From a checkpoint of a small image classifier: arch preact_resnet.
Rows from block 9 of a small image classifier, named by matrix and row number. Rows with one number belong to one channel. Each number is 200 + 20 x the weight over its row's rms, rounded and kept within 0 to 999. All counts start at 0.
After each channel's rows are labels from the 100 images, of 14976, where the channel reaches its highest value: "top examples" is what is common among them. Only what is clearly more common there than usual is listed. The data: pictures of board games with random positions, seen at a slant.
# convs0: first 3x3 conv (model.blocks.9.convs.0.weight, 96x96x3x3, each kernel summed), inputs 0-95
# convs1: second 3x3 conv (model.blocks.9.convs.1.weight, 96x96x3x3, transposed, each kernel summed), outputs 0-95

convs0.52,234,203,233,192,181,209,192,207,215,195,198,219,183,202,187,195,163,198,147,177,203,192,183,181,204,240,192,192,188,244,189,192,219,223,215,188,187,220,209,195,184,199,216,228,197,194,262,229,167,176,199,200,228,190,195,188,190,180,210,180,188,211,174,205,182,187,177,172,168,175,219,172,181,211,213,196,168,228,191,204,223,199,193,221,227,202,223,187,214,199,211,198,187,226,194,240
convs1.52,177,159,193,224,208,189,209,178,209,219,247,172,227,221,195,187,237,214,227,199,178,178,215,208,177,225,177,222,217,224,173,203,200,212,202,201,216,205,223,182,223,224,197,209,200,226,213,212,220,220,209,197,211,243,184,164,182,195,151,213,233,176,181,165,213,189,218,198,211,213,209,231,207,187,188,187,197,186,184,216,195,208,224,182,167,190,187,191,192,213,185,165,166,207,210,194
top examples: nearly full; discs in an upright rack

convs0.51,196,213,180,212,228,185,185,154,187,196,202,212,186,182,199,203,213,242,243,199,222,193,208,209,191,238,210,210,215,200,197,179,213,217,176,179,205,158,189,188,208,220,173,195,224,219,268,191,206,186,174,203,192,206,190,193,183,211,186,180,234,184,220,211,217,198,205,195,195,206,195,238,194,182,213,206,186,178,183,207,212,154,200,180,213,168,198,220,213,190,205,199,146,195,179,172
convs1.51,205,188,205,183,186,190,174,173,198,196,213,210,207,234,204,210,212,150,203,221,233,194,191,178,213,197,231,211,167,218,225,203,177,236,210,206,198,171,213,218,223,219,212,208,238,169,184,224,219,191,203,215,204,205,176,188,199,205,197,201,156,151,162,185,247,179,214,226,213,186,191,159,198,212,190,195,213,198,218,190,235,209,189,209,188,211,192,223,210,204,210,180,208,170,168,207
top examples: nearly full; discs in an upright rack

convs0.4,211,217,177,187,165,201,216,211,180,196,211,217,200,247,229,194,205,206,147,204,174,231,214,173,230,128,202,205,178,171,223,227,157,223,167,207,215,240,203,200,195,190,179,188,217,215,170,212,187,197,184,208,212,214,225,183,204,187,226,225,203,206,198,191,199,192,195,214,194,208,203,208,221,213,209,198,197,185,171,225,197,200,187,197,205,190,188,185,183,206,242,206,217,213,218,212
convs1.4,190,224,219,196,179,217,182,182,190,211,205,200,225,171,196,187,223,181,190,210,214,199,212,231,184,239,176,159,196,192,219,184,219,192,215,210,191,158,193,214,186,217,212,210,231,222,231,180,209,179,215,197,185,202,192,226,233,221,196,218,185,161,161,173,176,243,207,192,211,210,204,217,197,195,228,208,211,201,233,228,187,216,229,203,176,209,221,178,192,188,167,187,210,245,195,225
top examples: stones on a line grid; draughts

convs0.89,191,181,228,229,193,210,152,183,240,181,191,223,189,199,197,176,205,214,195,199,210,200,203,189,184,187,175,213,185,187,188,215,218,182,242,200,200,213,222,167,141,196,185,219,178,198,249,216,171,194,143,220,191,186,167,216,213,244,210,195,218,204,197,185,203,212,210,179,171,219,188,194,195,213,166,219,203,193,195,225,216,199,184,228,208,192,198,211,197,196,178,189,179,188,207,198
convs1.89,200,182,212,183,201,203,200,220,178,192,209,224,212,207,216,208,208,167,189,212,182,211,213,204,204,202,217,210,201,226,160,173,175,208,161,163,206,236,196,238,256,215,198,161,209,207,220,197,200,187,208,178,199,191,210,181,177,179,161,199,199,129,218,224,220,196,199,170,216,173,176,215,198,198,208,182,179,191,219,179,224,208,212,172,176,193,213,184,191,170,206,194,200,187,192,203
top examples: draughts

convs0.15,218,186,208,199,213,220,207,176,172,188,205,206,192,230,228,194,186,226,256,194,198,231,184,201,228,210,198,202,188,201,245,211,249,190,203,182,204,191,196,221,216,179,215,194,229,204,195,204,177,187,195,192,184,181,174,186,205,204,195,201,225,214,186,170,187,177,213,194,192,205,190,178,185,185,232,243,193,207,200,212,190,202,203,177,170,221,133,148,209,194,199,194,180,181,217,219
convs1.15,212,188,179,179,187,179,170,212,191,218,183,196,193,175,200,224,168,175,208,214,201,178,197,230,202,193,229,213,220,218,179,207,205,255,171,223,203,226,188,161,204,190,211,240,192,198,212,226,200,235,204,199,147,210,182,200,160,177,201,188,178,174,174,162,216,235,194,167,210,198,219,202,232,187,193,200,193,181,196,193,194,193,200,179,192,177,205,239,187,197,218,186,208,217,200,196
top examples: nearly full

convs0.88,203,212,215,174,222,171,211,200,218,189,201,203,191,184,207,182,233,202,200,238,202,207,209,239,186,200,218,169,206,182,172,208,209,178,196,196,215,206,158,219,235,190,190,202,210,191,199,249,224,204,207,205,179,222,186,217,204,201,169,192,222,205,209,210,187,216,193,196,176,182,204,197,198,154,221,175,237,195,158,179,162,219,227,207,219,194,215,188,193,176,186,246,182,162,171,198
convs1.88,200,173,215,200,199,167,196,188,192,191,191,204,209,226,188,216,172,171,219,191,198,205,162,184,199,232,177,242,208,200,237,205,218,225,181,194,165,193,217,197,180,209,196,198,222,219,210,185,205,189,211,197,219,228,204,167,222,185,216,211,177,153,196,195,201,197,199,200,228,205,168,201,186,229,197,162,210,204,215,198,193,179,212,229,231,222,210,163,204,235,224,155,236,228,199,181
top examples: nearly full

convs0.55,181,205,182,185,219,221,221,193,196,212,187,212,196,215,223,281,202,192,228,188,209,198,199,209,204,231,201,187,216,192,170,178,179,172,213,195,198,225,219,175,202,231,182,163,198,181,182,222,188,213,237,219,206,216,148,196,194,166,202,223,189,228,177,191,177,216,164,204,209,196,224,173,169,223,196,182,212,212,205,193,179,209,218,183,217,233,217,200,206,199,194,202,190,214,212,190
convs1.55,215,205,211,233,218,174,193,183,194,233,212,142,185,205,211,226,228,213,208,196,196,190,178,195,236,225,187,210,182,226,228,221,221,206,190,184,170,212,198,202,216,182,211,180,188,191,225,217,205,225,225,177,195,162,228,208,180,231,254,188,205,226,196,192,199,215,201,180,218,202,186,188,229,200,194,179,240,184,200,210,226,196,220,212,219,241,211,198,190,180,177,193,229,176,207,197
top examples: draughts

convs0.18,207,204,193,180,189,218,182,195,166,210,209,283,201,196,213,174,172,200,212,169,194,209,222,197,208,189,222,210,238,193,175,202,199,203,181,207,186,212,231,199,226,222,151,206,187,172,203,162,216,199,200,228,202,183,221,187,211,220,177,173,192,186,213,186,201,201,208,212,190,210,145,209,187,222,180,205,209,179,192,216,208,208,216,207,173,213,215,205,204,202,195,250,177,201,194,224
convs1.18,169,192,174,208,212,180,198,187,225,195,239,181,215,214,165,184,218,184,233,223,205,228,211,205,221,228,208,182,196,231,178,163,211,197,211,197,217,210,192,221,194,191,217,228,197,222,229,193,223,206,233,179,207,187,207,201,190,221,238,206,178,203,208,234,242,210,199,172,193,185,218,184,157,188,258,183,200,214,213,212,190,212,191,221,204,182,197,211,216,217,205,178,239,203,184,179
top examples: nearly full

convs0.30,187,212,224,210,184,194,228,210,219,218,213,185,209,194,217,177,207,211,98,204,188,189,208,156,204,196,218,225,166,220,203,188,146,225,210,182,197,202,205,179,217,197,207,194,229,201,243,194,197,197,214,202,210,210,204,201,235,219,207,229,188,227,206,201,192,197,223,192,221,203,207,206,194,199,193,195,196,211,191,179,188,169,182,195,178,177,206,183,196,221,223,203,236,194,198,217
convs1.30,207,233,211,192,210,211,227,179,210,193,240,199,239,207,201,211,215,211,157,191,237,238,196,193,186,198,200,220,194,206,195,193,199,156,208,252,221,191,213,233,201,214,202,171,182,171,235,190,222,181,191,193,199,205,192,201,170,167,202,228,241,222,200,198,214,218,174,229,210,206,197,172,196,211,231,202,217,184,189,186,179,215,193,209,198,213,187,209,197,200,175,173,195,196,148,206
top examples: nearly full; noughts and crosses

convs0.81,159,220,182,203,227,207,191,202,199,213,218,177,171,189,166,205,196,204,231,216,242,203,181,191,163,184,163,208,204,209,186,202,238,221,181,213,242,199,195,153,222,185,217,193,199,233,224,195,217,215,212,189,169,220,199,195,179,187,179,210,191,181,202,212,222,228,213,196,205,178,209,199,197,214,168,183,188,212,189,175,193,202,205,217,206,188,224,246,201,178,176,214,190,221,204,151
convs1.81,235,171,196,183,186,185,216,239,177,209,231,193,211,185,229,218,204,178,216,207,212,206,209,185,228,199,240,186,173,200,207,179,170,197,185,160,171,174,191,198,192,201,204,191,181,175,175,223,191,200,178,221,209,169,219,239,206,217,181,162,199,194,210,209,205,181,194,212,207,202,151,202,242,215,207,215,161,176,215,196,202,199,228,179,169,220,168,218,203,196,200,199,187,209,206,230
top examples: nearly full; digit grid

convs0.46,201,190,163,168,172,186,196,187,175,190,186,196,199,191,227,216,197,222,190,174,229,191,257,182,240,203,222,206,208,216,166,208,197,216,187,207,209,222,195,205,223,175,235,180,209,226,210,206,173,178,200,168,199,221,198,196,186,229,226,202,216,196,222,210,188,199,227,183,210,187,166,198,185,196,197,191,173,211,199,191,216,258,202,161,210,207,165,196,206,189,183,246,188,211,198,203
convs1.46,215,182,246,225,205,225,186,223,222,228,219,208,203,210,194,186,225,209,215,207,193,226,191,226,195,244,169,180,201,209,252,207,180,231,204,220,214,217,211,199,170,225,215,202,206,215,201,198,166,193,215,211,214,197,217,208,209,212,196,207,189,176,183,205,192,222,194,187,211,196,241,189,182,236,223,211,201,216,217,227,156,165,180,208,191,220,227,199,184,193,207,191,207,239,241,225
top examples: draughts